{
  "encoder_arch": "vit",
  "encoder_qk_norm": false,
  "encoder_parallel_block": false,
  "decoder_connector": "linear",
  "max_precond_dim": 1536,
  "batch_size": 64
}
Rows from expert 3 of block 3 of the image encoder, named by matrix and row number. Rows with one number belong to one neuron. Each number is 50 + 10 x the weight over its row's rms, rounded and kept within 0 to 99. All counts start at 0. After the name is the row's rms in percent of the matrix's.
# gate: expert gate (encoder.blocks.3.mlp.gate, 4x192x192), inputs 128-191
# up: expert up (encoder.blocks.3.mlp.up, 4x192x192), inputs 128-191
# down: expert down (encoder.blocks.3.mlp.down, 4x192x192, transposed), outputs 128-191
gate.67 085:64 63 55 50 30 43 51 34 40 49 52 55 50 42 58 55 58 38 65 57 63 75 59 47 56 55 43 45 37 45 58 57 44 31 61 63 62 30 46 47 49 24 53 46 56 60 50 31 39 51 36 61 58 68 43 55 50 46 60 53 39 46 56 47
up.67 087:38 43 52 50 45 57 35 59 46 47 64 53 74 39 47 43 42 65 40 58 48 39 44 51 66 51 52 60 50 64 31 64 38 56 40 44 31 56 53 54 53 60 63 53 69 51 58 71 39 48 34 35 44 40 51 49 47 76 54 54 41 55 49 59
down.67 089:67 68 53 48 67 53 54 51 42 36 33 36 55 40 60 43 44 43 47 54 68 39 50 41 52 41 57 30 49 55 38 42 44 62 52 34 32 49 28 50 55 35 65 58 33 49 37 68 54 62 56 44 65 62 58 49 68 57 45 77 60 46 43 64
gate.68 099:24 56 56 55 42 36 61 57 42 46 60 64 56 52 45 43 42 59 40 49 39 23 56 30 56 61 46 46 58 42 52 44 46 53 41 47 56 32 47 45 70 54 45 47 43 57 30 50 36 37 39 59 52 46 60 52 78 48 53 34 51 51 53 47
up.68 108:52 56 48 55 56 36 65 41 44 58 53 63 49 57 55 43 65 55 41 38 46 30 51 48 60 42 59 42 31 58 64 45 55 53 34 44 35 32 55 65 64 40 47 50 60 48 32 64 47 62 42 50 51 50 52 39 73 48 39 29 52 71 55 60
down.68 122:66 73 55 59 45 54 52 42 36 60 58 55 54 44 52 47 68 46 29 71 40 44 47 66 52 39 58 48 61 53 66 39 60 61 37 55 54 63 50 71 72 51 54 56 34 52 56 44 36 57 53 37 51 59 55 50 43 36 54 49 53 58 36 60
gate.69 100:53 58 48 50 53 60 44 42 53 52 60 53 58 37 49 50 54 37 36 43 64 58 47 52 48 49 45 39 68 68 41 61 48 59 53 38 51 58 63 61 52 57 66 55 68 66 54 35 55 51 47 40 74 63 45 51 50 66 64 59 65 49 37 43
up.69 084:31 48 43 57 53 50 47 59 67 49 34 58 44 41 32 35 29 25 51 61 38 65 36 60 43 50 48 35 63 56 47 51 50 55 45 51 46 64 54 52 52 58 47 43 60 54 42 49 58 51 59 66 24 67 57 58 41 50 46 46 30 60 44 46
down.69 100:58 45 36 43 40 41 46 54 57 52 65 30 64 46 61 56 43 60 48 48 56 39 42 47 38 49 48 46 57 35 56 66 42 57 51 59 54 42 48 46 61 56 51 51 59 62 32 45 44 60 49 40 34 50 59 43 41 50 38 58 34 40 63 38
gate.70 116:41 39 46 50 40 45 18 40 55 61 41 39 27 33 52 57 53 51 42 46 47 58 56 53 52 66 36 48 51 50 54 57 49 45 34 36 44 53 61 65 60 38 55 51 59 45 50 48 50 55 49 52 43 55 69 37 48 44 55 64 70 72 50 54
up.70 111:58 71 52 56 66 55 57 33 45 37 56 56 54 62 43 40 33 56 69 32 47 63 47 41 48 37 63 55 25 51 41 51 38 60 57 63 59 49 43 45 46 64 32 27 40 53 43 52 47 47 48 48 68 50 39 56 43 61 56 47 42 32 45 41
down.70 114:31 52 46 49 55 72 45 60 54 58 48 52 50 54 61 30 49 75 51 67 41 49 45 49 38 64 46 45 29 58 53 50 47 61 46 39 57 32 37 32 34 50 52 44 25 62 42 44 46 52 43 39 60 55 46 54 59 54 37 50 51 39 43 62
gate.71 093:51 57 44 48 47 50 60 42 43 35 56 46 46 66 66 62 34 53 58 59 63 35 43 30 46 52 34 59 47 37 47 49 70 64 50 66 41 63 68 56 41 73 45 61 59 40 56 58 40 45 59 49 51 53 59 64 52 63 48 62 66 35 62 47
up.71 094:41 56 37 50 49 38 68 39 50 48 49 34 51 66 65 60 59 61 60 57 68 46 40 45 48 72 34 59 40 48 36 46 58 61 52 57 48 59 64 50 39 58 60 54 54 47 56 58 51 40 53 52 45 51 62 56 62 41 40 48 58 44 66 50
down.71 103:51 70 50 50 68 44 32 55 75 45 45 56 60 55 42 60 53 55 36 41 63 46 48 46 39 47 54 48 45 42 37 63 58 45 54 49 53 57 35 43 45 42 37 64 37 58 43 43 37 33 55 57 43 46 54 52 42 57 53 44 57 49 44 37
gate.72 128:50 57 42 61 67 24 54 36 47 61 37 54 58 67 48 57 58 54 65 62 44 39 34 43 42 47 48 33 39 61 38 60 43 49 54 53 50 64 49 62 46 66 41 34 54 64 63 67 61 41 47 46 39 48 40 46 47 53 39 38 45 45 62 30
up.72 124:64 52 50 35 51 74 38 61 53 41 58 46 43 34 54 44 40 50 32 40 50 66 61 54 47 42 58 68 53 38 50 44 60 57 39 56 59 41 54 48 64 46 50 53 47 36 38 47 43 48 37 41 59 49 62 50 39 42 53 62 28 47 33 73
down.72 125:33 59 44 42 53 69 54 58 51 64 67 50 56 33 60 56 52 63 57 58 56 61 52 44 36 47 41 45 32 70 52 40 55 65 56 63 34 49 50 54 50 45 58 51 62 52 60 68 48 49 55 63 59 54 49 44 28 51 33 42 32 57 57 50
gate.73 078:57 64 36 57 48 59 53 40 35 37 57 46 55 45 46 63 54 53 65 51 59 48 25 46 58 53 37 52 37 59 32 56 39 42 43 66 43 46 52 47 71 46 66 51 52 54 58 52 48 66 49 61 42 73 62 57 37 60 49 48 42 39 40 49
up.73 073:51 38 45 52 52 41 26 37 30 55 39 50 60 37 48 58 34 28 37 58 41 67 50 46 58 57 52 52 51 49 50 51 58 61 43 42 51 58 31 24 53 34 60 52 39 56 40 56 36 37 46 50 60 45 48 36 77 55 73 54 47 58 47 51
down.73 081:53 51 48 38 68 35 49 49 72 62 53 55 47 52 30 63 39 59 50 53 49 44 66 51 66 39 42 41 34 49 29 38 33 63 47 49 50 49 67 40 47 45 50 65 48 58 62 57 55 74 59 37 53 42 53 53 61 59 54 49 40 50 60 59
gate.74 131:49 59 48 26 32 46 59 58 56 51 46 60 59 45 71 40 39 64 55 28 43 41 50 56 59 53 33 60 43 25 53 54 38 33 48 45 55 48 40 48 63 36 43 49 62 29 47 52 52 41 62 54 61 58 44 49 55 46 43 35 52 66 44 45
up.74 125:67 51 56 40 51 54 57 66 57 51 55 63 63 49 56 64 53 54 57 60 55 44 57 52 43 37 55 43 47 37 39 57 45 36 37 40 54 31 52 50 64 34 51 55 47 36 38 37 69 33 46 48 51 38 32 34 56 42 49 53 43 56 35 53
down.74 117:58 36 40 36 52 48 54 47 52 55 71 49 62 53 48 58 62 64 55 60 43 61 57 51 60 46 35 66 53 43 46 47 42 45 58 49 57 48 46 50 60 60 48 50 74 45 58 62 69 44 49 46 53 52 51 49 48 57 64 37 49 67 47 37
gate.75 077:48 27 51 52 54 38 64 49 51 45 62 49 63 58 45 52 45 58 45 61 55 57 51 40 57 65 34 55 42 44 41 51 52 51 30 55 46 51 44 75 34 54 50 38 47 39 60 47 52 67 47 56 55 63 37 67 64 57 47 36 51 62 48 48
up.75 082:35 50 52 48 64 51 55 43 56 54 37 48 37 55 59 38 43 52 55 45 51 38 56 56 40 33 58 36 44 47 41 47 51 60 55 38 60 38 39 18 53 37 61 66 44 50 27 34 53 61 44 32 44 34 37 41 57 49 36 52 51 34 52 52
down.75 082:38 58 64 42 61 47 46 48 35 47 64 60 73 50 39 38 65 66 51 54 16 70 58 48 45 52 44 56 35 46 57 41 69 53 47 56 61 39 51 46 44 34 55 37 49 63 62 49 44 39 39 67 48 57 46 57 47 59 43 52 38 45 59 51
gate.76 086:61 41 45 56 50 72 53 63 65 41 52 40 44 65 34 55 50 35 41 49 60 56 49 42 58 63 49 49 63 50 47 39 30 53 41 68 72 58 58 58 56 53 60 48 54 46 59 46 48 51 32 48 30 40 38 67 48 44 55 43 48 44 51 44
up.76 086:50 45 47 66 38 52 60 51 49 40 61 62 49 47 40 46 71 53 74 65 55 68 57 51 47 49 60 54 62 60 51 36 36 35 52 54 51 34 66 36 51 44 54 50 45 61 64 34 56 51 46 69 42 62 55 65 59 58 59 60 47 46 58 39
down.76 084:42 45 45 16 37 47 77 53 61 45 45 49 50 59 60 44 32 55 58 44 42 38 41 53 58 40 49 62 53 35 51 44 33 63 52 45 51 65 40 44 42 65 71 57 53 63 67 49 42 44 48 44 39 50 61 45 45 60 58 54 44 40 58 43
gate.77 099:44 71 38 54 64 50 51 47 49 53 65 42 40 39 50 47 34 49 41 51 46 48 63 48 47 57 31 41 46 48 38 68 50 41 61 41 71 44 45 75 74 51 46 46 32 47 52 39 48 51 40 48 42 50 59 44 33 38 49 56 44 46 49 52
up.77 101:55 29 60 41 38 54 48 53 64 46 37 60 67 44 52 53 66 53 57 46 53 43 46 52 60 40 57 52 57 56 62 33 54 58 42 55 35 60 40 45 22 52 49 52 60 39 49 62 54 36 68 62 63 59 46 54 58 69 72 42 56 62 48 43
down.77 098:65 64 37 43 48 50 63 59 50 57 38 69 45 53 49 36 54 67 49 29 61 42 67 55 51 61 62 54 36 38 65 48 61 34 47 40 59 50 43 71 68 50 47 54 52 39 45 40 54 53 32 47 61 31 58 56 60 47 56 54 32 45 53 50
gate.78 085:74 54 39 56 45 50 47 57 50 48 26 59 40 55 38 55 65 59 46 51 40 45 58 39 37 34 57 27 61 64 69 49 44 51 50 46 47 45 53 51 42 57 47 56 61 34 58 54 56 53 43 48 58 58 59 36 56 58 41 65 38 50 55 44
up.78 091:40 44 52 58 51 69 60 56 44 53 40 56 45 43 42 46 60 49 48 52 45 44 38 51 33 31 60 33 37 73 74 55 32 55 59 65 60 63 36 44 46 56 46 48 46 27 48 51 39 64 37 38 50 46 60 50 53 55 44 53 63 53 64 34
down.78 091:36 54 44 51 59 57 45 55 49 33 55 37 53 55 64 40 44 66 64 45 69 61 63 51 64 35 50 36 59 54 46 40 51 47 49 50 45 61 47 34 43 43 37 44 41 55 45 57 24 42 46 68 54 58 56 56 68 55 82 60 56 59 60 31
gate.79 090:65 39 44 34 46 51 46 36 38 48 53 51 28 46 65 68 67 49 55 43 49 69 54 53 62 53 41 39 51 62 54 62 52 64 52 74 60 43 61 52 58 42 45 49 38 40 45 63 46 45 42 44 64 49 55 45 49 48 65 56 55 52 51 26
up.79 092:64 68 54 67 53 52 43 60 73 59 48 52 75 48 39 37 42 44 39 45 45 32 52 53 45 51 48 55 50 42 36 40 53 49 47 37 47 73 48 43 56 55 58 34 68 55 55 52 59 61 58 44 24 58 40 59 52 41 61 41 59 40 54 67
down.79 093:53 50 47 46 50 55 55 57 51 48 54 66 47 60 62 28 54 46 47 45 55 46 42 63 65 37 39 31 53 66 42 65 52 62 53 50 51 49 48 36 48 42 67 48 41 57 47 64 44 34 63 47 46 54 33 60 58 41 62 38 68 38 60 47
gate.80 087:39 64 43 64 49 53 39 53 68 53 49 45 35 59 52 46 41 67 43 34 44 41 44 57 50 52 40 63 52 41 69 46 33 52 28 62 56 52 61 42 72 49 29 45 44 45 40 51 54 50 43 59 56 37 42 47 51 35 47 65 50 58 57 50
up.80 088:63 52 67 31 43 41 62 62 44 35 49 51 74 61 57 58 40 41 39 53 49 41 48 47 53 57 52 61 57 48 33 43 56 50 52 39 52 35 53 45 44 51 45 57 38 39 74 36 31 44 56 40 55 58 54 53 35 48 48 38 53 59 38 47
down.80 088:47 49 52 69 50 57 48 38 58 48 51 57 50 49 65 42 54 43 54 37 54 47 36 44 45 61 45 66 49 62 48 49 50 51 43 39 39 55 48 57 59 38 77 40 53 71 71 51 48 38 43 38 37 52 64 54 41 53 60 35 44 66 61 42
gate.81 105:39 62 35 60 52 60 36 51 38 48 53 66 73 60 68 44 65 52 60 52 44 39 57 61 43 65 44 59 63 58 36 41 60 49 47 56 40 46 45 57 53 56 63 42 54 63 44 54 61 58 51 42 47 47 36 56 47 58 34 29 52 57 44 56
up.81 107:35 52 45 45 48 50 40 43 57 58 62 56 29 56 47 39 44 44 54 47 61 50 51 40 60 60 57 57 32 27 57 36 51 38 57 48 42 46 66 49 57 54 57 63 57 48 47 46 45 56 55 35 44 55 53 59 63 50 37 45 49 50 54 74
down.81 107:37 49 43 48 45 34 37 51 60 39 45 41 49 36 57 67 42 55 53 34 53 38 48 38 35 46 56 53 42 50 62 35 50 61 44 48 52 56 51 52 57 63 42 32 60 49 34 33 40 67 65 56 50 69 68 26 58 57 46 49 64 53 43 50
gate.82 082:48 59 61 47 56 39 55 49 37 47 66 61 54 36 52 23 57 44 63 50 54 40 51 24 35 40 29 50 53 44 42 49 55 31 44 45 44 62 44 52 64 39 44 55 46 56 59 40 61 33 67 39 48 63 51 41 32 44 64 54 36 62 56 52
up.82 088:50 47 54 57 44 58 48 51 31 48 55 63 55 34 57 44 55 38 71 49 50 53 55 35 62 35 35 52 45 38 33 40 64 36 60 40 47 53 52 55 48 51 42 38 48 48 46 47 50 50 71 72 51 65 61 41 34 41 31 60 37 48 35 49
down.82 096:50 52 59 50 37 47 37 55 51 58 46 65 63 27 32 46 55 54 40 60 55 39 48 62 60 49 44 58 48 64 33 69 37 62 60 57 57 57 67 65 51 62 64 33 28 54 37 57 26 68 50 69 52 48 56 44 47 38 33 45 71 49 54 56